Rows from block 7 of the image encoder, named by matrix and row number. Rows with one number belong to one channel. Each number is 500 + 50 x the weight over its row's rms, rounded and kept within 0 to 999. All counts start at 0. Numbers have three digits each. After the name is the row's rms in percent of the matrix's.
# convs0: first 3x3 conv (encoder.blocks.7.convs.0.weight, 128x128x3x3), inputs 0-11, a 3x3 kernel for each
# convs1: second 3x3 conv (encoder.blocks.7.convs.1.weight, 128x128x3x3, transposed), outputs 0-11, a 3x3 kernel for each
convs0.41 107:570551494513527512538507499438436464468483491464476432517552569476532528450530567509544562532531523558546510475523462497515504500509478499516534488567535487499509555533515501467483587573509538500504543502518537486538580531513525517521547583541420484459427409460516528526541542526495499534478482518560555515464468521507477491
convs0.42 093:456466458454404452474423394467435523448445542490417521453447496500479521518466524423479462472421456494450463501497544479455454516454494517440480411443390503521462461399429494471430471447521449510496445512495483495501468452423408469451496423441516517544466481533473486474526450469452391411424417418433447361474468458483497384
convs0.43 102:512482551521467449585517506411484399468523484418498553496539451626639605437524618491480511519465566501542469508494474546518478501554505503532539494502501471424501431507544419411525532454388495516505490499506500470431546594480490422495513452391495495490455473495499438414484485563475538535468457485572571629437443644380384505
convs0.44 095:494501442508567503553487495569514476510518455500557457407457464390482443452494486422397410465461401428439429422436511393482534394497551609479504536425538493467481455458486583443453524538465503550513522535468542527463425438545432441461404539521543570438579469488484486549528498533594623505501580637469483493523499459605502407
convs0.45 094:448510487500558483552589452487512476474520403437453435442506442453512593465476510472484591487516549477549483519499570545519508560515515453450393528480568457460537460480457399440373514605464510397459485467515540482527469502524430529512503465603508611379543490481517547529575526564500505531493551603521462436536497494588503372
convs0.46 100:529464456551518505500486530457452489453460484442485463513465576499543495485510513539532410536497532422507546477458426450436510454508612576569419548514505494395516392664501439382429495504446470485562459459432507476402385504487423494545571587637417509552493491509579512511483455483495530580542482589579520451509490488451515473
convs0.47 104:456419412459457492582506485443533457443511495515545502429491513484446443494506479533495555445394461422370385492518539407472489496511531459501445475493487450456436463447416439444476607596637502473500492482472470439480524514531531463458435466478402435445466470425443435423542624607499508503551517452488455526502465525587595549
convs0.48 096:484487483471421461548509527474460542553503469580533602462472474458498483499545525458554528498537566378476508589507565555452596544471524438445474478440501477425479512555494494484453512485525487414407471437480470482449486533587493569658567588560458517442415436455475470473519570497506595648519484579513470488524459512533491515
convs0.49 091:487505524484500480492517554519472569447506560426426488490505564534560474563451425460466432475530456464518480462459512409449480424461464465573483487479500470505557455498580418511485504455476459537517487556514513507528501511490481476444503438447501562611584531395530435476499492503471439459480487450565488469547532450496522524
convs0.50 088:524556590396464537433527489503449580444440533503510618490498562493465501437426422464531486465440464498444418452473547445503492482479503433455486428437474488482445497479478501462554528474477496487502506478518464488552507471506518442542445471430518524547489475528506517514517453509543508474469568529529505448477509465422414418
convs0.51 105:480489518496514530484497512472602629447547543496496481464564478541531471516501475479471496430473482519540494472473515407466485445466509533520497562503533472505532459587609618608522439513505480469474439471496449478470469517494471490502458515520368458369477488486500358485437488552445479491399491483446535488501565518506481488
convs0.52 088:421431485509504441522490473635525511437531527445493485440507589524495505431435419499516471392391376413442476516488464526513511516492428497486399503520484453466468657498505506600550457476487536447460528457469523498495506416427513479475361365358517536513510475480504494596484475402515472427473463417451461539539437461461472519
convs0.53 108:588544485546455421517408432379385496458387532472488574526483493489482459506473482504489446460474448509585534486373434491431406522474438489543515485484465494440408466533518461429518496480464482510529454471435471500431449475529513486491527540508557533508515500528470497496467446441497508486510506520492480449473508471444513511
convs0.54 100:446450428439576437466439463541496390498542379458481442509533502422466529501514463532511455484553542442482544529554493551505508529482495486465469402460548475510533476434411555456419544553356432434504412437497484467431500448400515453428515517450503495459469551529513408537452548504499451458520456525482409433516390398594505529
convs0.55 097:491476482543515462454555535545475469461506439417522481490543490457514437529454580503484477517492536522490502451493440468506489455538508441448466465395459358477529542500623427520544574509527478488483552508517498523552547484548467603568466544520454489554541548457548372419476454373472528468565501449492488529476465524564503491
convs0.56 098:493474465482490407474514461374553542455532634476466436509499551548505557513472522486519575428473578449449565485486524501498542524502527487472421411483601416554560375418627395403584475448509474481500461488466515495511488400497541452540562525453538563420606428570464566553531541543503502489558501489419506559392483563410419518
convs0.57 088:530446407530550566548551514510378324518478458372475482485532576492485480512502580496509476449466477533511486448445416437406424431470436522480515507539501488453593604475442474486440543525591473489564461525490487525485520485476434446433432505424506485582563549374587472504426465459500486419516464429481506545510513472581498503
convs0.58 099:519500514523608493472515543512476487540490449409461414582565530534375450535456510501519431513493520500497494460432458406429476459494517535515486487505516481503508435542595573591442443587541541521505520519504536503521414538502431578529467526504471471469512518493557430472459498489499456534538550591459469454549537339655550321
convs0.59 094:552512460563520443502523485444489514485451440463422432594495435499515531446520557567582580468551596428517633483445561514442554515509494491501533493513438460499472386421465420435461489463488539520500491507471427536568416374448430499573557553548483492462516474569504487476573587459344460448518387374445445479455446502488488470
convs0.60 077:513407500486446444554469411490423547519446520506439454585551466674480398524505420561526509503468458551487526547550540459487558419386477445433391406417612428503460486514531471401575485421453469517563459573542490536515448448622492480594438453488477425598513502369477461517373470484436502519513589476418509526469500456489394525
convs0.61 110:494504460544486471471458517503467520482404439440517507533438503428423501436471495404527529370576472489558493529485488522500531462481549401548466522496431575481468516527495597626418688533389495483472473461499471486519513579546479480462482501480454517504518535531508558531504540535503529511470506567539458371599419356576418432
convs0.62 091:419531488446498559438574527535474386471505461438419484434463583458534418465511519481459402551480495511463431551484437591494492574476469467520488365387492479421680521542489526454511441545528592472490494514543548461534511474520561563487614623419551553522493526482473550482583548485506412486401326488531541524520541445538525447
convs0.63 102:482509522532475523540447450486472493485412481469516503514493474515468465551474447612463478516481438424430462424445494494477486472454484549518517513483477473488530470428570431609616469347498455468495494504499463482516457487492489484460483440457495498511460411438479486486449446493490522483435469513452494506451512510450580538
convs0.64 093:508514502458458627581577533526442476520404488642507451572466475506449459573511596413401506495554466517485459543444523577377390590525386405513519572521496449539455425512611503524521418502432510451452422492486494516490422484518426468523463459526466446534464444408490385487437506447480452461586389369564501437494555488452479466
convs0.65 088:497452539494453482524439485507470670472383570403422438518539614483509592420526519525452472528562486481532484490448491513463479432484488544429507506489408573579425475473472423445485444469543525545514495462510541466478360460429361455556459496553555516430423530541570590551421473450427492509450460496474489510475504511485485510
convs0.66 109:491490437429461404545489421707520470630532442500502488473496462509519468473518495429415463490428475524527461386450487429513515519514474519474495503490501440480508594561493458446471439389440503546575512507488490521463423465579420536567559630533485453505483434525428527517463565568471537569510521553574510498514494462432416499
convs0.67 099:462489528442485474467568542551478430472470511536511473491501540518458446498484462461564528458441441490479416523501455547518444630532482580612443397454500427487497527436493523451472473427472526474481579424471532468453544496420513482509516423494467478389627390457539461526558476413526486445636457384458450457542490463522492487
convs0.68 098:401493467487509476460462415533498539487507512481471505474506434515483466488457441577434460578526529567556485552507400482498434456511464499510496563671650432496540475480475480546462547474452457413456467476463480465510458434508397449437461461485596473485574494623452526579494501504571453474556592484521465583523402499535525503
convs0.69 107:437499494521488507534509510425441413532467374574527449489537530575569488485444521498521558424448503419491523462508496538508463493498447526478494424560586575393459546604511476526505486483426471494474513508513536576585518686594588511495475457478557475492506486558546542459500491520522472478519508422454541548469488443383482473
convs0.70 118:491463536516474523524505493443492498468500503432479456536448490487446472473488457471468468383407453536551563458451456473455478454493437493496425451466425501546489342557664523403483556459386420460533499492531506501530464450481531490511530485458496489458484525495515562481444475581494444432579474393522583483434436488490387418
convs0.71 093:485489505505371487474421472487473526405463441417541448445515479505595471451470510473432436496548590571482512472458505532528568522478482452433466434483453535434443568396398550556454445486559521467494509496485463476486473494486470578559397465382464554469505489457500545484529447486514422526542496435419464627447455430416478489
convs0.72 095:531501475468508467457471542505428417470456383384438482545550453617573380480462460512430520570543502564436400518504551526465510494493457455455487566608495558538411467385449588393443442476507508490450551486462516470492565479476621537500534534438558545506476527528460474531578581533514557423552507434448504539456485487482492454
convs0.73 102:494553548479534519469459462449658545442518510428421485468547490471513558496441478589527500641500517480504538426555505444495479491442456460518509516441502495458540505534467406448539433472533530500558531524591545504564517508408445472452531526541465480434518470522509526494466495446453462489496473457436443452442458475449496498
convs0.74 113:465471443521522492545497475539466439521493487476486565522544564511503464532450518632515530572492465524487463463470483501459501447476511506435471485379492549565554441491475484524521504539527530560539493513525508508469463423502431426511440503557549460576440557383531465640439474501445470536437501643526512479522547477515494480
convs0.75 110:533513522533481530496434470456547502478534552390523503460518580458496457496476459409435534484497539490456529482513509440465477447495467510411533620453453534484518556411431483448420490553561470500497490468481460471484477467474482477461449493463496454327558585421599452506441456599470447496526518459481491468507500471518509437
convs0.76 104:502499499506472433524492448496469460468472453475530478449473439429497477478471493474467493502507579484460474507540499475521519487545535480516600489459525644349443508553453456459538449442518514525513488518446515487404575565533496553498486505468506537479456423527498561327544530446459476492448431471491476445506507510512576522
convs0.77 096:583480466493431463449421484404516638444469529507481458478433473462470497421414385579525426459433430501508545508533573490428486515421408528527513440535428416427445449447523560480477550527443448468509467502514473465453490470502426546548514468455612513412470433473510505511468487499496509488510465478437417435494466414518455451
convs0.78 097:543523521511497532510487542563415476636466452570392428489479445500469454528501529528461414513480483515504535486516520527398461539473476430507612390571654345407420476500553489494516488476462425514539467545546492583553488447472511514505553492526422479629553535686447434516555569493456523430480521398524523420471530492480497466
convs0.79 108:520495539517489489493509443480543510478528470493542533411410497485410504566518406468583501510517469472503515506483451497466431498420461560580574575531539497438349496527445457524672460475602494492483455474426495456412466465450535453495664569550457439529542553528378480531484505602474499552498509517497446370489562502408485672
convs0.80 104:504462541496499491450430464577406420566410432585464487529504506530518519563557459446535539345528572449514539494491402532482442610530481535522517516513456473449387488448473541497535426497552464472483521544513549565557554565420479500441558526513472506497534484477481474455602509454595521496567508525477533591528520573507563556
convs0.81 089:468454511412388521618495445402516488509547532574577565449431585459435401577525460485432422529465465526505455528539422544530451479493475490475569375438534490458457440561430432472504369389572441434541493491506522536525478474446446475419554492564586520472510447488472486499415402488450438460424410440476460403495511464447494529
convs0.82 090:447499529452497497537487538511504442439584408378508402441441536435486460522581509389405512517462453706516488454440432499473409408442480477487519449434427488480490495527517520488524429469549523450532550517477412448513466483553542476456501455507440452482489507421489502492521519478483469509484499430436509538466481501482523511
convs0.83 113:498460580502505571473508482538513399487530477442451521518488536477486483577488436493511382470520409406467481506503471459466436477475455432491519599517476479489451401558457413465468413495632477488507509470511525481497500489482491484447500506565400464528366432593410546497489477560445473462443483506561590448541578504490589592
convs0.84 102:489507540483485429500443448421408334490465436416558576511484461516500471443480481453470459377501523496517585474407467418442484451444629442510522466475509523508536496476551537518410490483379504466459485437482521497514414540526501406478534502592544488463501442473448574376448508584414465538458535493503508516481423427424451465
convs0.85 098:522492505530482518513470523569463482513474454455490508492484414484432459475479495490522497471442457473497529500551502490532510493491569515489477490511460500511455394441465538506533664541522516473419498459407487470463436527456529550499559582587586537514683503437551370461538552488459500556470494482492451464488463502557553496
convs0.86 088:523514510477551561435451474406501491478394485523470511498516522466553487549539465458545522481454488489441467509444513495491520510539551488438460500502463553537455416409547506437484462428561460503511488483552478469494490531455473518422460454465425464404593506478498440470457427441545460472524448482461521491537504469464472526
convs0.87 116:433480580478522558523528558491494434485536473440478413544624509564547587585509453458515472502549521509547572446450476464474508509502534478526492478513527443542499418560528339507562452568593511534515503518529485499504504536522486505507491475603485477504459456567476558530537509517575528546555596587541620566558547493552620540
convs0.88 103:474497448505536437523552505539514519483428494518460487459458483448499519494502498548502552523524554618589491544542488470477504517518545505490442536534507470468494468475484506570473466464408521467432476416442471492572519550463484471528491487476498479465511543580485520532478489402417538435394477543518460467534495462512510482
convs0.89 088:449432486544500455550493502474446469510563493436445408473461472443520453513479548449495461440430457451481515531503476523518480571511510479516515589577496492483416520428475553567516532506485560517475488489441544516472590535486597525480556478498457621564615641603457504514520489449483477513499572490511506485456508525428478532
convs0.90 094:480505488471488482439534551500553525487438519496401493537538481561502464554461486507486478506450408494439499421479517440478634581594629622602558487534454481457557510486452524559542509524448535433460470475444494470474537538474486440416540522445519537751444566544398478550539461561537435456552521510495511445510452445513450451
convs0.91 099:512484503502489508538520547496474456417457509465535573541470504539553600455558515541513500486507487527484459549515483512482493505481550397466523394432458546586459536487578499522471525540506496460461459473466485498479569493453678472461464514509500366316460281372324504496445452548545472505568536540526560538485476549499518560
convs0.92 115:478480487479470450449443453474464493485496503515452472450427508494486537498508467422435436440441429500547501482469441464450467498486503531496460487535424424437475454516474447551624477469507461477476496511488488522482472439429463472517463497534511454519425431547450466452495469439425444432551490518446468495479581526510559470
convs0.93 102:444518495439483499430502528545509538420461604451402416523469463509509459526508487420409441487579552502614672470407490503434451533487490540458476585520432506564451517404469480560470456416545473521461449534508428497506471459539466489429459500480515495450468503451452576502427453601523394391520552440506506454442496403445470461
convs0.94 091:499460461485442435499475495559537490500486476482505509439499553498514568516538536512462479478452463480465487516473460530488443484428481535551483416500534430478390530445510494521506406523546519519475514487461453449502495452510512450470409459441572517543545316505415498439534532567523554474486512511499519538505484557480482451
convs0.95 101:445517551479532499442535569563554583506536530469454455505431462520459425481477495373465445399502415572598594557481485515520431480495502507549551464408496478434515499471511465488472492569516528474498489493502462416461530421495498477537472534555501535377540506382444476468502509455530483454594571488534515627531515538560488478
convs0.96 098:438390460488427489512482485487639609537546555465492544472490430490486417501503496437401428520501485609565480503453456513488440558490416475516395504517405474510564539479581556479424453483527519465553549472500545565532542456487512484432512431470575418507524485530452486546510495477492485505577552550468474471475480519457509384
convs0.97 089:500497559504497524516534470568470483510472434467408372496482547451493502519408432546598561412496522502486537441476467497457475612531542422461496481489495537539444456410392483472492512427397509614479482497479463467533418569595507551501492487603476515488482549600500558501509440417521454434526459425534494448622527475555460424
convs0.98 096:478546553509462487510498471485522511544457446589473506456488433503520441487501485475465446441428478471478526474534490478503490570461415535663482439442446454456466447519567429471472537542554474501456541489436508464486513488501463507511531503489418389534504382433511404497520434423560455404561508437526534577453511478465475497
convs0.99 088:491542494474486457485460520526511569479435543616448469538519514514500477514456415430480571490539497488508612442403484513452460551538520492525463492504439456478473525484559461550514501532429491470549494502561456494575500524516470489454563425460424418519607505532452499496527461510532458482461429501637468471580481543471407482
convs0.100 091:473488474463477467406446404530584525426489478408397440573522443502490432475484565536493602492529534410426456548505493528519502530490495613518530562487589543490465470525459508600525486476445488494478462478493481483459528493469547515515473478463518491522478520518483466494464484506438466471431404474505394421501482420458504488
convs0.101 094:557559512600542501585605455455493438464456436540440401467396544516446510501501495579476457544525507494541552514599564450517509474544548454446455514465473498466522365498563552450485456401505437437547481430524493472483461492487449414464483593598559548528495489503483597534594534487541548479479507525517506522428439490517522479
convs0.102 106:480490473525497444499507513523458520464462456446535455481496572488481585449465529436492548472444499521525465501477498464477495420466539460507530488443491477451523569420459528505470501469407481433431481506459464467494454448474424484491468488493442450461525461508480509518459489585462510512470532485560536550570451488542482498
convs1.41 136:537535525468508551488499564484498511432470462483487533559505510478525556483585543495469414486442451448426453513465403513454477472529475410435467521526596567547575476485422515511400559514464497485505484442532522535509458475462447425483490521557522440515500494519512493528464485539475501478537505496510537558470488498424378390
convs1.42 099:561538514479507599393462538468498484475508498468510547482552547429468566472501593452485491504543519538538557349460520406445530435464490538544509523567512521546489560521513502463480514493476562548509496470497505465482555505469499500473487456452480463493499511557535523519533476497538452419498438401455478460469419405532507506
convs1.43 088:411546584454430558573570546459550521459530522423484488480512583516544505621476479469446577544492530575549535421426475515476515490501532398512511574511497631530489430539556636522441641450409517529475485566463504537508576492524482494525547453529530560508539514543491446495530556552418459467459463435582596559478521672395395409
convs1.44 127:465530465552561519436461382520529602467505608515504626536517635476481584452494567481498482479513473438476526506538520453566529470453514499496541478466493475521524552562479535526445496494414470527530500563526546529468563457441598570519531478449508537528497512480538532520663611611664600553591555522490504501446499503488528556
convs1.45 076:534664590517465505488500444461439488543466512452522435405488612490525560474542531597597620534495486502544562495494574505587586501624640503543492575488535395407471536495516647494519503432479473498467471519446527574491510464399484580479490502521453498334495497484524463462534587519432491485480481469420540579394479566520449476
convs1.46 115:466498513612500453521492407472493500488489453497551506438447567436410568457399544586504423487450507591496458611491431544446451559474497499481543562454450493558504469526593603455462471425443629609538520466396495511451565547534508542443535503408594529455514514570445493537578514532566531598527497577445483474432449480483440442
convs1.47 126:504487471460493527449508588538510555500575536475497518448522538440509582475509525491434439514490438522480466385429379584568520640586541503574583499519484477472456571583586524522617513514524468512509484493535481477507447427397512490453419501538507536506453459528479508493438479534497482542483504520479482541443418487473454485
convs1.48 080:447489548499487540508506543561556514468560569524528527507488506550465517556519525611585521542491468542480524463464473578427421571460402554459451468469491400464486583570450520499546494526511489569552521510536474557580579619575620585503588510455540557534589543535551533548632496383595616497593645582465447517484425510458481537
convs1.49 106:424511513484483534542437425451463497424530554527523524486493478636510511468556551476478469502523479455484459453456502455451505465543552576533413545461497506470486577496507503537517494497538540491480459498516514485653505499507506515439532510501419616591558532626482640432556517500503547581460471408439519519461491446442419393
convs1.50 063:430346432577602499533585556367388343459475465590620573474504600523637572540573564544500615479467515515496453525558496434498523461472579427481516500537533450518468462527500491492503568508449458489410517576517498543506529458459429533426428505539436461462478506516473486475635559527497477443419488551609679610475559673481567655
convs1.51 119:509509534483541442457438406522513530550588520536496605546479450446483538450560605552494550565566496487534482466489465494483469489438546489536447554465507498467514483418348573572443569663600412452525428517531465484518569482468531453518485468539478607504566492624576492447461525513488564539535541440444517513418494510446510462
convs1.52 086:532521488585519496518523536522500445596471450511447456499453517505553447499543551511384485520555569539515520565481496481508535434528637466506592587568610397445477517496480549513512450482582569573532544555541452426425440489472541514509574528555447494490499522493421489509525574616449429508500499481429525488480489520432410475
convs1.53 132:580504511551458523607479496447538353393515455454587486496500433511486482538590519503459555477442485554499433420537484471511463514519466509536506529481424510492418474459481544567483495501542574585498538520506564571565447440541474551474484566470441500553496544572482513524432402419450446378424465444488396460428510586442582610
convs1.54 095:443479521540481526400434479533496561556586476581611535623523444482428494513438465463452451508444430478382399455521515374459457405469627565575513416485502456586487493461460398470502524577566482477469517572601390571464432394444510467489398425470519493489495540489493505496425405493536478489482459516516529504537518500474505527
convs1.55 076:517517610507530514462434537547545607568540485467483531522482527479449512462534457496454530479468486504600590460476549443500565463430498502511596528442520527521534395378407535418479610592525426457525425521454474573472458520509545524472500521534458497533514563516552488487448493464509438463541451492546517477506461469503537467
convs1.56 112:435514465467506511480443612508505439442484515476459511530493454541539395543586529491442526494437487479461522487476533479493549441639559481497580424477473482466477495523481482453482587547456494509493512554500589560394576538600512502543584519571442583398587460482460466524586539543479537463533522467504476494500483551537542539
convs1.57 079:535504467540537587454442471514496485586508412613575447478486572487415481412433433461455520486442560462529533391469503371443432369493510516461508604538505578454502494502496634614458587487506555566511559531518462431516457500502444540527548597520492502458540485474564525466476413464440345405456390425463531594417435551504423491
convs1.58 097:521550520519524514466470520443505507475504447504524428444492577472600511564455481441476566478527463513514538559521443529489458494483459440539549526509528551496391501450497388385445585471437489529503478484501491480529483492497467482546481552511495481459471507487493475507565550565425524521518434491571664634488485578347330487
convs1.59 116:618590538580576555590536460481506357536511438514558530489475485557491540464512543481525524552591514545476417395372481409435537573501417569496455485500490486487445496498518489516491487491459495530524461559539482538493541500387537486406529494462519504464488464457483465451518446455512478437464479513503489578456457541486468500
convs1.60 042:501447551535467455711507567475544545477550575462578533496532571445547415537464465535455552542539516560467468577464465497489467481511495555487511495516518447474540476528512504468504515513450453493455559530458470635485442481486530503576469477503481444473460477498540500453495515480459542498483531528427493538484485519508467468
convs1.61 115:551503462453495388526480481548559403470493457500509588444518515434548423456540581538529463513429521491449565488452501458446525512493580496520703497418575498438532631529488531598526497423476543567451536523471493534552419528477458465478509487519526476494564499596442524515492438581525528516529518491428498508484483532458433498
convs1.62 076:495545458543515439471579543583536518642533487617567505526463450553440444490377468491534469455513574448497550505614585494526631460531749507526556518494501502486464518476498465484459506523469566425357523512464424502528503529519486554531539551363502510479516512518497550462424513506477390423406351446516498426530454399487436470
convs1.63 112:476498416476527456465465451421507481484498468588533479484455525435452423516517574534511547541561545377479414519518588449422477541567514450501610492510485468568563374440439513542512445589464420509603430433477460477482548552568512524472470449513577472495553399508475483522383473438471521536544527493525518462401563568426475457
convs1.64 072:524557513520486526517431559529589416415425437478454541540599464504478465486518509492461442508510537458580609489554629463591522445575564495486475534563550542492559502484461506508478479580548498409445546503513473523527450480445442458449519555528513533530487528501460518507412438478507442462467496460648540525491442492555476511
convs1.65 099:492481476563506460597540532513504452432514527477557575589567488514485420493534513507480522510488553536475571460498495487552505507550716542517552488521505563531516519557526526476443533468532494520490515529547506535548567557571485530537492503518483531456529374432465509445483443483530469476529480447548527524526511572514479497
convs1.66 111:512512555538492484492518532446540511473517627456529548455451425499491558528524521422483389554511438472448472414507520550499468545517377533490504528433493482477457566492539438480464428579706425522586459529518466515459537576409620609523619523444493510493513435469525508439527552569541630569615642504459449558452421638429447580
convs1.67 079:522650540429501533484515466561580439487458460438527510402552475512584488512444479491511552512510503394416558494458494397536465451509539502437471532526553459534484540552509549499600462438464499519427559531546551534522504484413442457435505478458488443500432535512423488513457485546520471485509529461462553506487518496457509479
convs1.68 106:528557456535464470424364451567559471490585454582547515416469434530421438495555544518452499470486408428485579482535599508489671452502656488515546346455511445439470535439513571428399602502433451526556430605510460482427440424559480463554453415447541570444603395600388553474523515552470446520439315413478455476444486438538532556
convs1.69 130:506521491448572566516490557552521540555477508521514584552572484508469588492493438462379409518440524537577561440523492509495511493507467353478464442523522456444473516597561576463399534462400531481450465483492502495484534510501530490465485465570464508488539564483571517424490531532500496498472461360557505508609588520479468592
convs1.70 117:534474556504513424525443485542529498466536573503451554454472440502518504484526528463334481497398431484504475471627515565581595448530518458478497478504449510485437473416498579480441598685508502561470553538478536490479552435417530427436509544539541424489432470489460435489524615566477451489617459434533465544515489517443436536
convs1.71 081:550526526522513511425411459557480435484492540422444509563477490488536468465497465440494513393469509469450469535514576507493591437481505551480597478504593452552552521477531431500416504521493577602509538556509536458481486467480443590467456451456417486510536499490465460494513485443379435520393414428455416555509424526470481561
convs1.72 111:584433516512442403409521525586476432624465439538480493612467404496535595511470485450499431511551530461477505465518447459530496521535499565416555582567563472524493518468498538426405579437446573484470473498521546557471530543592532504523523500513451472521476564500468477520405495553465510494422546523473542539524431468493427402
convs1.73 091:459439452490469505495549547429455462508493439562538522535464486497528510501473546504492543460455467468511456612590461529497527509437505459536528479479587530540492466485619514431500556530568586468459569537509536510478536540497528522431605555489533519488513519513527484469457445466491486561469472507546487486488501478434444450
convs1.74 122:523542562511527554439505563415411393447458453470507405386505469461528440555609478520539441515514438462460548467371434427473527444444642469536531492494477505501580510421503483522501701543464462489434491445454458468491454522522473531555416572404567487459573430521431525524480490495515474444477412439524483558432462498518452518
convs1.75 105:540516411465623425459461423494484560485535590567494515520586559504532559463540599471491627472458498431510432435480501555508461552507494522579595486551503480526476496495508470522515493503589471521545483598476486485503462471413462500482497500516465636508514512553461597378490438524485475528542568542608537531478510518424449529
convs1.76 113:504512522488483450500477453500520526494502540500480399561511522497396411538614537491486481468437480487502438506520472477499452498499557511529500431564554444492433476532519345363341599639513547464481482512499429520457492483465519520462453590569545584501616508494506463467482475517414502538518431411559507383519545490479484551
convs1.77 102:361414478474515507471541450464513447495566526545552591514493525559518504531521536479488554499402499565480483441509544449493507383498480597555476587578521519480426477436446448416483449470502387443462437511558437532632452544517414509504384495466464486504469471523457447524466494420449445429481484470528562460490524506431440503
convs1.78 099:488492476466529520501414548487517481507528500508523464445553493433526520541366510452501520436448496472486607492451584432487549491584747489579504425533482402542521462534512489512523519424397564479401550472450500544493491518448498560522456455481494487510520475510425448529459436496486476472438489467462471494502472427553526471
convs1.79 104:558437444503426498441459451441430451516513463471580544434491505549567418549558484492512454579461453528504408468492477567534492583489420552578506525491424446515534352448384588672494439449461451437487470565462536573544526510473468500482471565469481482450471524457525461539437519506594541471579455484445479446590426520494428505
convs1.80 130:551439396441426504474569529465416510451512468480539493389449485455473490608518514545491566578491469578465447434471452386486473473463425581466526532452527530481495453474470523492503524462422517487517488447477505414486439488481474508474540595489546500440457510446440458471541515485525472445449443476566563511564474512513464456
convs1.81 059:546512454495595469450560364415399444432508470510489489486561567476602456538590472435381509490517525490543481507576539511473511493521559594520574437478542462442561594574515526412521560518439505532458483522582546550531462442456459489519483548448489480491451515496483515458530486598493503570501550506499568607519586583564532579
convs1.82 062:471428445460482554507495498538446477535499577517618541452525619385509557431526533539514499538488464522513557511621468470572431590582495532457498482469455447493484563533514478492440507466494494589496571556505457486541445441515480466458470511451493533496468498511434443506489430522470446517481433457526505527470490545523504496
convs1.83 094:468523500508606556482532595382467534426500449506497499481535539586518466534493442531428497512506514550515508533483489469428510492469550579545417586522414431399440516581516460479449422493432551548521537559422479552572493458440531525491470524476474482471424515509519515559501476471503470467505453487523429527540491562528551518
convs1.84 088:517473504492581446512479433584564573561529550517535592546538479429547500475535408498475539417485514486496435474392527484457481422436508489498513512518476498518536473423460507465492519488481500465552546536569514506492569467434512481471491543483496512534502482493486472498671512550567527539542496454505483466449457496486541563
convs1.85 097:480553576495534506511513463535518511496535534555556538415502496454570538438500499483557506494563562449524553515478479442475498568519564455489547481540507492564468495538499523507484462474521535522532476510461531584539430507471438488493471475463445520551415602506479569461512528503510523474477570501482502567525495500497427452
convs1.86 095:485434464546453539456451445509496434465505447550489426448535514500427477427384371494438446450501505400496453468458546379422480437469466472512488496519490445459473505532508426477452460483458451514502490546555513495451547446463479488514491548510424516498502545561456470457573479412545500509466395413527554641426423548474389536
convs1.87 129:430436520509478525511497601543508519482447541522532617463571503452558442503511378431423525435397488486490505535491490550510525553520531433466484463414440564527502429443495498506498525581466534503470549502477518536462494462535498512566447450582496524519548520527495480486553560504516545547515513476579581535475509614352309542
convs1.88 081:503382448478436473538534493507494515505450507516558573460550519510524554536552552599659518623682682616610643455406479500477432528538439462510557517497520501490537610485472475524576477447458507513527547553567479522552382456566545492486514457419538518520511545510495534460456546546425496558402502568554533507511487504488492497
convs1.89 090:524522487422514487464521532453466422501470474538514545474524473477490479499492453463415369470490470489525470522468540481507466539482468516481437468414492486368506500430458511579565496545571542526511415499519450584605536478511518497487543492522466570564548571576494475330489488432503483422492498446456469482575478493487480450
convs1.90 078:568446526480456502493553475472463402562545485453479449400453513364471550525417489509487483486512460517505459580528461562485507540497524553460459495433567432426450514468472552551506515495562474414528500447570417500560616612625611521549582424474474512635565573515564579434426521599547495483493481555468442463458379479437448600
convs1.91 104:493543445555546520535483477498479430486523473536542551492525466488544536549520515551556522592521476527512455462523463511493519528571510521607514452525474470494516438476473397524467379474401536558592536531509490503517439452415487435521522513544638522495506457519396510480448480462504504486587488446422535461444543483508479486
convs1.92 128:514439551443354407503541440463552548449567516552588448501442420473481463511529520486498522445475469457464433465505473449538504479497538528512422475494542463478541547477472476503488591578517478451436522504461495484482502519491500522428473476468522512495458465542460563598554557550480414511418456472465521517524483444604534425
convs1.93 114:494482541626556553667562553466470470479517518539431576505473466512554544474540474447433502513501529526530478495528446519545499434460407475473487611493524564601461502462450540495426546547526532460557505496437534501470502534443516498444418400475488458552519467508490490462477537394513499451346445425547607543521534565516463516
convs1.94 086:487491554525475497485428542439415439509485466497473471504477487411527508575501509402436433444498511509485480486464440491447500518522475504511387522524545404483340416437515509483470494472598546504490556451463439449449460508535538577480493519524557401575419619556524400509458475530453503492483470475444476558503498519598588519
convs1.95 081:497470500554478570571464479519545559487481511409424463597567470535564447389527472553538559516523487543504397392374398507544494534500470519443511563463504584506475422479477488544489403540456579515546536515530500575465552535538549496459537449451424545523509486483509557481429431514460469490428499440534480427485507471537554542
convs1.96 073:511458459456440475469559550512417415485395368545491366537485515495483509457472441474525577476462572445449481574456457463478540423472555510518431484512553525489505405451446516459488508492498455445408468449509440517514532550553490497555435545520493529507524529499472448476477468465443507414468370441523491438415419487422436493
convs1.97 081:490527512576459550504455517436457487530472423645489401502554489501533502556562538494485569515461488425430449536532487468550594541574533591579577591567579482551516415441465503477496457515436475588503521476409394504483439488509493501533524523432457480462460458457498464453488479545458443496474495459611558511538499501563532531
convs1.98 110:470424336539524559406449497430442427490547444522567453511523507542561465512443482569553576526463471555498452454437549446591552502522595544532484517517522456480548502502481559498527545442447437492489464505454511473420443462441461480466499535445552550541561552554501461451512518527472474547477452563516525559562500492628570446
convs1.99 078:531476473513478540442440457418453455543413508578554560524549528468468481473402428351432473409450501363442482511437463477435488468527489499529510555527455580453513501452541484497484447450455512568537488511563493534520497474417465411435541494542480474461451505473503491574546462552556415436586461379475414519493467521514433504
convs1.100 088:515495510479468531510501554503452496424450525481388541539489441438437489493540514526457372531526527518510535512471497488494594497492611548568478553566457534474331568539548542527523454493487486511560488490570476510485525491491474457478518499505458497584488511497470456447517503431548467468510475499468436496507499500496491466
convs1.101 070:575629544534453512557491489581459519521500551549526556471480488521551532490504525493555601542518516491515484419397367513431477421407426523524571540462543468524450502533476554500470523515516409492494491504476562493459548399439510364474537514502554423437479542503464477440502513504400478457434386443546543530466518590448505596
convs1.102 126:558521489547516507450477468420405471454463572479523552518525560486549569521461541456483477463494520476482479490461468447510467490463427492515481491512479473478496522468504402467502418510634411486534418532499460510541409519428489529527563482435493440520458480453488558462488481530434443494443435497462442507438464508463538538